Rows from block 2 of a small autoregressive pixel model, named by matrix and row number. Rows with one number belong to one neuron. Each number is 500 + 50 x the weight over its row's rms, rounded and kept within 0 to 999. All counts start at 0. Numbers have three digits each.
After each neuron's rows are labels from the 100 images, of 14976, where the neuron reaches its highest value: "top examples" is what is common among them. Only what is clearly more common there than usual is listed. The data: numbers of one to four digits printed on busy colour backdrops.
# fc1: MLP up (model.blocks.2.mlp.fc1.weight, 1536x384), inputs 128-255
# fc2: MLP down (model.blocks.2.mlp.fc2.weight, 384x1536, transposed), outputs 128-255

fc1.451:511481414464551546450403593458560482487539533525539497471462460545494539595559613553456422570527425576461508482577470473534481512500559541469501514510621474509507541591469474564446496488471470441548445382474501434521472434569566485554509515574534524459477504526423467465485491483474581524659539520515530538497379461566517491473485535520462486544494586528443548330485557559556417521493
fc2.451:583445533468489515545424558499552470541496462537542547466423454457515462530495581507466586459485471579514493507547541466465501542513504500521542463447512454529477563505451512547522494449424551498574486468513525482553469462561462437534489489484504524552573577513499476614474600537424571537578465484497499506519481503489514470559548574402460563448536547584414582501507543492538425501511
top examples: purple ink; blue ink

fc1.391:522552466479484524413471581500450520535507407422533499465432521528451471440489468591415625502502558497452436511539465518537544534462505436525563478468503472451431488558476429560523569567480493429548476510520510519395512428478506519496424441508501481492483515543528509555528455451626568457607569497554604531539445478491490483567458539589482530503582614542533435467456595506533536484482
fc2.391:596495562481501551482456455590442534484482478474430463519465474524527454510496475622471508457463576561524483530442420530558475514491497533564490469479531286519465596487512484448438507465516488491486460459591453515409485543551486428443452457552539519516553553464495514533354512511454506488490621450612490543496549515479490412633496473508536491476538598425508499488487612466462598505500
top examples: purple ink; bold

fc1.614:484533442571458484391569527580495492494577494436498528523470528536498487599527567433415464427424467621556484479423514501499628493554466542460506410486482478625498400456484508483520524577536544414689519470519503538416496444486493527552585526490468563487468389453477497529526520469547545457515388479426435556605491556480539535507558403504461538460443499595464500480514561571546540537466
fc2.614:478447514544508521507536539562471468489493588475501465506393485528405552468555530452431530510424445559522541474393473475583408542483500576523486562537473564531543482477489478543466507553581552542494581503447450538442507463563567512531456555485504572498544406550531459474439443552562608481511462466474525413526441526486437510459473461544473534543497475613564577522479481482517558521560
top examples: bold; on a plate; length: two; white ink

fc1.304:511454437516531472546511478547584462558436573530562513428508514502523553581500452521505549546453450531510545443600502647598484463506573489479414537440508525549506435455530511508409437406526495596478436374490462458490497523506543350469554392588434523509443480661586492496418395517514465635561529529427558642460441454515437534487538494527446413548519481498449443457554441487525542549488
fc2.304:430486477394496509559456481570587547476571486539508504433498528478537576580496509471570419526413486538427587526485451609586437510492520495472537513459497481522549465503504601528432466424495510471547493472528462448555411535485406404496504487543539465473493499561468438457454565494472458445469514570477471690478472500524456533393580460597462405460563534466460460538482493390440597535547
top examples: bold; on a plate; teal ink

fc1.482:505505483534595474507507509451510465537471414558529587510523391559565574404530527529460516515577489559520466566542485457628580538488502456528534544385421564476542517487418497542520442548342503503470494506516584594366488476555503452483439574481499521479466499485496531447487407607552508496481444493522569421620474500472508444527564520379541589568461568490468553376455472529551537463464
fc2.482:506542478471569493513585524489565498414617460561463633511458442462570559532529528590518386550436590497455515452477484439514574456505529493486442523418470587430539452511498533435547446454367468536528485469501521428504544540531452482558481509510562515482528510520488601421460440566525436524475475485518530540563404464503547490548449443492546433499474533530532529471486529509488438469448
top examples: on a plate; brown ink

fc1.31:485557491455498509501452538526486502538464523501487521551415502501536458554474525475434491565457490568556473487410572496584462520488459449421493464561441456497497557556436515479488558570514529553506528466465440460491612527515507494470453499457554523503525422496414480483494581527492546586595427526493515540439410458481414496466424477553472497572617458468523485576553448481395575569485
fc2.31:552522425471564496495487488501513502546508622521443501473476506461440608524488496532465486470555512409561504558515450522503478440482448530422407444410537599459510483531462542522480522414491537475592509481467512494484511426575537484574511572423511517538525523420452504479506472568501546540498442536526380601511388378543621595346473459481579509496501404568501523517482481534461523447494
top examples: the digit 7; last digit: 7; length: two; orange ink

fc1.619:510486439541519491499443490535443498537498540447487463450515512409483594437519515470479605515501393525539565544554541581496501534584432486486391469469514531549468445543527476464381465448512538597485451417483461642514560367488632478423541384430468588504494541505560473525537473388544483594540466505452493602515534556535494503492473512441521514528526464485403483518536480527478500495462
fc2.619:485513522461499583544440501599540461452540500506454538500517518487554586405484469537473459501499539495487535520460517487460567491441497552479599471529474507450575531430433592536493504509488493480492503530567505498485410556547480450538493490579536376515438590604527560501468484482416549479498486441540419654510519559455481591436547473519579485505548564426503502567454497439555588532445
top examples: yellow ink; teal ink

fc1.399:577450604511540502439510625510536456451516496479554510515407467415539563579486471488447460479480484537486523524412502493492446606432531420445474548491438514588569475445455477539528496487538440484433483567491479496494536476545517465514584439405429478508461517539419542437539547523548502469578508507411493407505500521549470540521553517444595493401434412455581507422487555578576459461515
fc2.399:513517518494376482447525484579542518510508526464429509466482532587438475474537444485435593506555530537615432548455475452440455512505457533543511498511549541555453533552617524492573458425552525472488418601560521523531472514458508510521463493482546467489508513497599464520543499480434529479590546612482420449543580419523403456581531518435525459581523514511414432522554545494429534583473
top examples: blue ink; length: one

fc1.676:489554464544499506458397511528465506552556532501584461503449492500495617498587566524538510358520400485535513569520552520483501477475489508534576538493463483502598574370435507469454488523458478479566457406512449476492540522520450394502546479467444535590525556510453507421482521500519515532520475508380446536607466468574503515519548481493479542503528555480478544445442477571570409469494
fc2.676:442401522511460411524503515494526484578451572519439498514446499510476499570492556475434476534381431414552486518470464530565508442464486549405497562471436537519524510511519476558588470422532487521568560542480566418438422468535490550570521517436410549510493450526554439519553486586527527512508400403520502483450489502508585531487526545501542474448443464553493465529498491456584557511449
top examples: length: one; last digit: 2; first digit: 2; red ink

fc1.268:497560452505454478518528599574536370572648454542466563438525505539411444455379504502503503530466483503465448483440535514542460572447461410546530461465517507431496513540505487532502461465549507505533502512507401439523476473517457412473434553496496466457483579490494496512455585399391519532553611484535495560466411484483455487594472483528457524565607654521537462515547597530485601521504
fc2.268:557441476397467615553560521498526394526578500493485483464490497479489486561498521574516539448481573480484456558482549530569524500501454521488543455481492370422448647479599490442483554488444458351437569453546494470490584545568530445532492476450402500621508568560544574551447510483433529508514489548552434525435464534487458510561525486521565559606545544496571548504507604443421494561504
top examples: purple ink

fc1.171:567472513486456546462467476595423471588576495523492525402419564478482449516521460541458571460426526498474472501491407488456553552525409425562452488546518461464373508530522498405505581561516501495516485558500520503539485495429394454527500508476446516485494471520519474491482484451575622452477605451572488514496449505523479459589415524540576489492582583602482420454439512545502601565508
fc2.171:485419497469532496489578481568458522399507514492494499545489483441488419541424518530484536554521564500576481477432585552485537468575553501523454532458489457446434584456499451485477598464541448442431553521549482582554543450553583459489555497529429512483489452436560545479451507513504551509450499483560404514485517512517558463597463429467488465537427540490521575466511567563491525498511
top examples: purple ink; bold

fc1.305:564431485519442467512418455480540436554390463467469531478484482475442478483443504529434466509399472525542502451500574486514580472523518470450506542450594570497532451557521506512466494440415485497516603540509541467604429548547450538506554511532545505464493539550486518542576564505518502534548563463541471479522489457470446470519463487370472517434516537559471482493466519506508421535479
fc2.305:495430431512438420559464429404468456447606430532448494530448516511442562518590522514482381498532482464530472458477570508555592484523436539535536462543527590594500408403529544428503461551463484519440431452483501482597508484561459489587485531569568413497482476464535514475494433466493434496463527487573461562439582546413549460478460485443409507530479544557435516498603538565511497399510
top examples: blue ink

fc1.489:570527457464621564479502591521511450575505487525571500537556434557532391458612568521421524564489477532464502496423469376531625552433535421517508468546525448585527503550447470511454519535420469437479486489450460509497519410538431452507502452524568560469527475478497462553457449514579576428564602453512568560559521450448501505543483505596537456426542574530543518447555531502576595511540
fc2.489:467523503502467475500470447510485488532414534510479486501368518461458544622453409522423504484551510536616427518515548554635421461513624579559556561452481495449517564449554524505543418466427414411521546512497574466440363455446577532451514521499478448468489531523512515559533556568504541515467484476506419388483532558547533453538510501381462559497435419512458511447502487431505416509501
top examples: purple ink; on a plate

fc1.753:488550509491452489497510497563547514436513424424440468526392510483527487569391510509460585494537532397520460488471577556495497522508402460461462458446543469522406423498468494591490483521555406390663502463548576533389503528593569426412502506476518528548526491494410484535511460586522494550575491550524595459546440491500557474553511464544470519421536518452491409499583467478489589492506
fc2.753:505406594573440454376552490486469589495447482493522491521452435527467458561487469653614479574474414545613471541462452485511549436568514532525544518515371496487526455481540443486399455457457521498537459566540476547491529531499470465484419453592485568441551499489458493458511454462570439476501567576521527538579500462491463456488582480506428498466488501452479436473426594483485523459513
top examples: bold; length: two; black ink; brown ink

fc1.510:531492467523513467549407465477561516541539498502452495566573491582523421459570512534467531518550421653513453555540407468526531556524524470477528471421563546547495479524444474535476516472432538395479453468463523402553468548483430495509518529480525556453491483537430478424547457537551564494559614484488533588534479456445512456507457512452404604518525610565434521435489486531573550487364
fc2.510:532444456529459476530508574525532517564433539550440529531437495503467480505429500520471498450480437479549499455485457618498561516546542517491494533542371521538466468508502483614491517475408562569592608417450549437483463497590484526549508511451479520508567461514473494494383554585560501527502586522481484496439520449489507518507523469544411568459484597461491572509494533421507494413555
top examples: on a plate; purple ink; red ink

fc1.319:499567492483515448445551520501430370501494480477540507487481502431524547516416482450554478433467521476447479472454533451509539492518371576472511587474558537570558418429510470536508544574445403499515497540542519503490494458584544543463566547501547473503519541491508499441540527488645452488449449466532451382570501546465477451529476525484598532389495518566464515493485482491511371524465
fc2.319:512449555544435508446460483539516606429429543533410499521435497468494501539498499432474493518418593590521461559478389462540486497520428586603519463444518449475485491444508502509496481490517396499411585557530487550496398502468487502591517455494531484514505498503622490406425545512386531522511601537592431508450582581469469447505569503446440497586505594532484520509501478586384569443541
top examples: blue ink

fc1.496:510454459494457530533405487472500483552500582549567584491447496476454442435498470507473585507498503541530359505585452533488573503432487548532450498435486440535516523414526574576528532519534510464608433545511579465487462466485523428547456476497421490527400504507459410539531520451515548472607416470496463530564426486581528578546505542572580478426573489563380423429545571498579481485435
fc2.496:469485477522584574545475490474592482520551528488590446447493550470496501550575553461490559524391446472449416481534470495513420494439537426456438524564514491468417571511493525538658444543518488525407451386500519408458541489517556543564519518441487600490494405560570534550529482513499554548510492500427534525539489496524458543455504508531574493512452460636534549491495472570554571541455
top examples: purple ink; red ink

fc1.372:455551418455522481541392534538492390492461451480424468600480506528414470434497526517498538558585508459597470462476575574550462596461587438616584530448517503504484473532468498563524450521524495494569465499516441411447426542538569446451451456511472463397486485465531440470501579444496546513564506484537479496430472413470505415511446493503571548492470540446399460475457580467503567535498
fc2.372:496506493386528484552495388507385490509483437454518466549412488487446479504559386530552539561604555495584444448462546440545653563460533461662528485454519557566436486511448494523531450481533550505530495536491490478519591498462442501565370500430578472543525560543519459509524482479488476385591478395556466472447387505570469445499426573513390482513451500492494476478502467504439526423522
top examples: purple ink

fc1.532:476556424509542466452442528516469558502412512513494522561378489545461491548528490474490638504521552486517516439546553530503507489492495454493450442444483524521465471418428499561488612516507441463585454411502493526372528495573491535505637555447511524515489522439503478501511483514579653521523505484526533480548453422451500513498448546558474510473534550515485372505504409475608472426451
fc2.532:479425514394424506573503492527572520481500403492406485502445527555502498545556500561484511495480588477523478463447521428477476471526530462560499469433500419524520471476634496451515501543558459537500469533483506444618448588480468523483480516507528511526464492448529446498487478490479524546434623506594498595437484411506503478536514513492388550500504500425454598519550499477513497507568
top examples: yellow ink; first digit: 7

fc1.528:459510442492566510585498516525373506560492436523436558491481553510518484429501509556430534544515468573446478451470535564553471543464409491467513558470411575511514468563400520568485569500446507443507569543480460469309372461448497484449457552472538484479519537459492491480499441473558482461571459517624521455452464459550548411608454427552506530491571519566456545500566489486567466475502
fc2.528:401523451422537497478555474427482494513506431448486538451566538494416477396529535496481475461514559516516505425414453438449516549476406574459624498418489536549463462496518496454442417463518601537582447576522490502448463505546565540505526505439512612626544444479582531454512494481489442511562482434528498492600521519454539428597520428497558515561474550545501512527543500510512516526376
top examples: yellow ink

fc1.250:488507454587558433529468554583508427491528567439506480541561439584455499588463500467493549492505440555527451463517503490552523599499514518534469553488519498523395458405431456510443505525450436380571500465537496568461465491510467549483564527509573591395511525464503509439530528545557541500503553487480553405455460543504504481552481467619493517512494528494452471480542523682547491498435
fc2.250:491390503448442516485437483540544450537545445476445607522512420519546535532560531453506508500600519465483452469503471490466488467529467473516473543487411456472491476559527496443429492524430606551522590405418454487475517516529512533456458460557520506488507425506504482519564515477488482441467500558553486579477493507453511517454499488514394563543479526403502524493475459441433490512498
top examples: the digit 7; first digit: 7; last digit: 7

fc1.162:468515531500559521549505518487432474573459550449599476492498507468482508441486448520478574502478573461538468537487582504530489538524443423448481583501548464632553496441513480462481482538469478461573473496457531564528505449460510488568514463395473584472500590440501463444582439426644461535528528519468591463550505513520549484486464542557522488422401471523497488456588560591528507484501
fc2.162:558513516548485525467562498506511499520485512397502517550543453528490494390598582517468487450570479494561433473506396454473514482422452568566528473425556575484515511444398540583514470496418573416492497539460464454447475547544512528435499500400441436531497468585364545508479504583448520505457478431485523426472538562494465551394514452508524460474535386517562459516387526487528498522393
top examples: blue ink